From a checkpoint of a small image super-resolution model: 32-pixel images, muon at rate 0.014.
Rows from block 6 of a small image super-resolution model, named by matrix and row number. Rows with one number belong to one channel. Each number is 128 + 32 x the weight over its row's rms, rounded and kept within 0 to 255. All counts start at 0. Numbers have three digits each.
Before each channel's rows are labels from the 100 images, of 14976, where the channel reaches its highest value: "colour at peak" is the nearest of a few named colours to the mean colour under the peak; "lies over" is the class under the peak. Only what is clearly more common there than usual is listed. The data: simulated grey scan slices of phantoms with and without marks.
# convs0: first 3x3 conv (model.blocks.6.convs.0.weight, 64x64x3x3, each kernel summed), inputs 0-63
# convs1: second 3x3 conv (model.blocks.6.convs.1.weight, 64x64x3x3, transposed, each kernel summed), outputs 0-63

colour at peak: white
lies over: bone
convs0.13:125133120089126153132117087130048114170055115137122124149120145049154074136146122130145095152140124113134210139149075118088105119095131185091116122147138113065152115084087104151154126125146197
convs1.13:095167156111150087167161133133192062099141167188127110121114088198097141073131065102135158106094129127122109126141085149118144150116136079132111107117146114116137096190198148089085135109094097

colour at peak: white
lies over: mark
convs0.51:183128109113119179118127169083137124149090129118097144165092085057111116151184141168183076126140131109162062117123118128143109160124109113120156154125094167180121094069054133129131132101165071
convs1.51:152082129119138064168149134109104128096141083112120079136134175197138128110066103046094198141100105132121131125129133134060148102122126095121124104138126087075105124194192121119147120164107129

colour at peak: black
lies over: mark
convs0.4:141098186116163167148088163116139163140093124157132141121149156127112170103091153189130045151155073103142108121071110136140123106154090160112119118123172198135137085051132110142076158155098102
convs1.4:131140070149076110116118153117063136137126182157116171122119130113111127137122091093143171093164159157122103164170131171142127105162172106125173125099127012122120160168101167108162111105177169

colour at peak: white
lies over: bone
convs0.53:106168155094191155125122122103097072143106171129097111143114124120168107199135085068140158112111153129160116027110052162135102159109137147133115134120160070086111122138130161100139148115176129
convs1.53:089093096148078011153153110120148126150108108125098106104143132146140121050097140182113095078124117153088134168126155102090130084097128061169164116139156171133107136134143169171125135120104138

colour at peak: black
lies over: lung or cavity
convs0.29:131104082124117177088088149077152111152144151135125129145164142140072011151087146103103092090042104110108118161127097116161114177144143150160137096096151129136136107110089168118106152114098105
convs1.29:117118149202141140160186163161131089114143131106131109085105109080126123113133094172089141125092130139158127122178183093077108132089113132135088143149137173118104123182209154046143076150123132

colour at peak: white
lies over: bone
convs0.3:061113124113162167105114097139108163141100200100116090133100151107162112123150093174096179075163101150177168117088129066126057175116089098165126100113141088153093127106131129129105170123088140
convs1.3:144189122093150144127050177155124130067161108124143080111169114103118154158177120111123107144159100151119145125126228111113068129119097135109133124084135135129131127115076149157217097152133155

colour at peak: black
lies over: lung or cavity; mark
convs0.28:137091153110130146143126140084152159140084120079139126136128113125118116094080154137050098122182089134125177105165159087162116098128101171113146103090016138171143161119129129151149071129119071
convs1.28:142183089181134127074079155135123138154124060144130180198163144123160125154141089072176137104131122144163086120161136178143103173156156057155116105148103115098145136097067126134133139088101117

colour at peak: white
lies over: mark
convs0.17:096072142113135108132148133064064117124138117118181083058088100132154189068157112140062167074127110126117137136145109094089075104149137116108138162117122146098205104151124111176132125120139145
convs1.17:106099089160122101099159148167123122104099127112114158205140125173124089223130113119175072164106147126131106110161134157089114141047147068135135117161115131149136120121102125050092174111134141

colour at peak: white
lies over: bone
convs0.62:066118108112178133133091092177098090147167105182158095042120130160108088131179145143151088127127161108068076092109146114111112169125102117106112123109136159087108113187094159117081145095108155
convs1.62:172103131133106140053164135095101179141122133075059151176123146096192105131114125135074169125146092119176150122113136155178167053135136112177158135170141136196120136108169138115158120114125147

colour at peak: white
lies over: mark
convs0.44:180134195086109179147192113104103155155112078156089136147100085097124128116177115096136130130126152138094139125102182181083147066091128096127103096142134097125105156096059160103092162107153161
convs1.44:118129023179143101120085117125164078089124097095130121123132152133119133128054136168109142123131071101142107147116080072159139189142126159093153147109106161090134112167181089133116102114107072

colour at peak: black
lies over: lung or cavity; mark
convs0.21:143128114112135096133097133101085106152141152121162109142132139151098131159072147161045129065127076180155132122113128137144173143104172187231122118171107130099158152172149151124137134074135173
convs1.21:122130093136099121097188158194162113112198146054069173122129095148177089124161126107141124142134172096139189115157154076136135124154132147164114146114138159150090112074114116151168168151139073

colour at peak: black
lies over: lung or cavity
convs0.57:089050121139163121095097079129148082121098203116138112155143124107132117138117119074031118170148134141159105102103095137142135166153103130170080105077133116094190116105130155141116099140162078
convs1.57:136118129096099127168154155151107129099176168141150167123158195177132122120119188210108145132152123144116139169192045178085102100111152121158121077145109118136109143139145136131065162114081139

colour at peak: white
lies over: bone
convs0.35:114139114084147129120103174090075105132095155166099126130118135057171161118098110117065130128157159136095044092091205128146103080143100103143065140116148144160103146152159155132074120103116098
convs1.35:175129160137130163112122118158173177118171116098208153140176083175094121181207118133170111122133109091160142179148105113144137173108156162116193117162114156090152107108133125156181127145092141

colour at peak: white
lies over: bone
convs0.38:208083148133173083123080170168111128116116150044180136142142128079101084156143133105120140146100157189152159136104131115142091140084095156079168129163125114158156129099130100105123067155112091
convs1.38:054046090130130225088158131122086120152123116172078152098124146158166168117137130161138118144153143099069120129127152176140109115148129133145083137128137147157124125164132146174192170134145179

colour at peak: black
lies over: lung or cavity
convs0.14:106080111153175134166107091092075111166111117122186107124137140135103129104197149047075119164107116133107132113124126088165101112102137149076124117124096101171116090068072087135124098198124134
convs1.14:103027158153113103138144082111150125160166110129123185130147148119148137127113137199142110071113098114121094120122065178129152108158118107040152164125106171099123106156146148128060100103142139

colour at peak: white
lies over: bone
convs0.9:182120096166177135084203159135136166168099156181150139129148122156157216185096117159118172152153126145132102152195147118166124146087118137130118117100161120157077148104140157076159124153114152
convs1.9:089150166106092125176090100107175116136184064069132130173108097125143073095129105127127115092119158099101127128088123123030161111136106151129087095148077154096177129126090128178110140105142092

colour at peak: white
lies over: bone
convs0.23:091192120147134063082089133142145123139105135107159067157116127183163135122089085176111170135142151063096192115115081142113088083139152085172154141121149137161101133123140172095077157131149153
convs1.23:143080120081159138168149123129103151076134085149051176105119150051105146097129127085130109116102105159171089134126149105130125171119115117088087142139112085066139153166117079123163057089108097

colour at peak: white
lies over: bone
convs0.20:135149162098166132118107164136121158144137132129148127150124140096098073154149111089110114099047157149081102115129145142151118117183128155130000067098121157124119151062133161129109134132105141
convs1.20:101127132157126145121171059144130105099147076143119084105102116156131117104044176146150119148078150128180176085131128121126174145071116119121063177159130114146073099098147068170120113118127086

colour at peak: white
lies over: bone
convs0.12:116187118118130091099101120112106148102120182129111142100126140125137161133159131128109116163122210131136129095122128087094107120147139111164000121130080112116095085114125152107077104134148150
convs1.12:127103168132138156143138139146135124151180135124054099135091121122094100082087092134133120079115059110121158153139019172135198132097108163110090156102137140158146147139167110184129146093102115

colour at peak: black
lies over: lung or cavity
convs0.19:104154144122150182122144141094076160127126154090178059131153087186118119140150135141167096158120147129139113214148125136113174173090097137113116102155145120071095164188115092153171192132148108
convs1.19:188060114150124086125159097110180106159171124151148171103149101107107091129131138127107136115136175083137119144170147086120100086142160126082157148133144175177199094038171130162132116152118135

colour at peak: black
lies over: lung or cavity
convs0.41:121125086084168134143113183173135104067136132125104126129070171186130096113142119094111061119101075138127174152071106102103118117123173139104092064059136105112128158099114120099108174124111079
convs1.41:171136147128127187118112117140096212162118187200146143164167076137132140147122142149110165135130146134097122116184189131117150127133084045133202133158118142118101110114096127152109126124120193

colour at peak: white
lies over: bone
convs0.34:134117171167141170079117155122080133111085128125169119099143141129176057138117153168146087087115133140180105068093166089126094170099129095126088090128069127099154151072136106129064151109172101
convs1.34:099147147113065063177188136132107140130185119143135129161081098105073144111073104079072120188134183109075133125162123095153129092111086151188135147134137135144157131166153154151164132158124143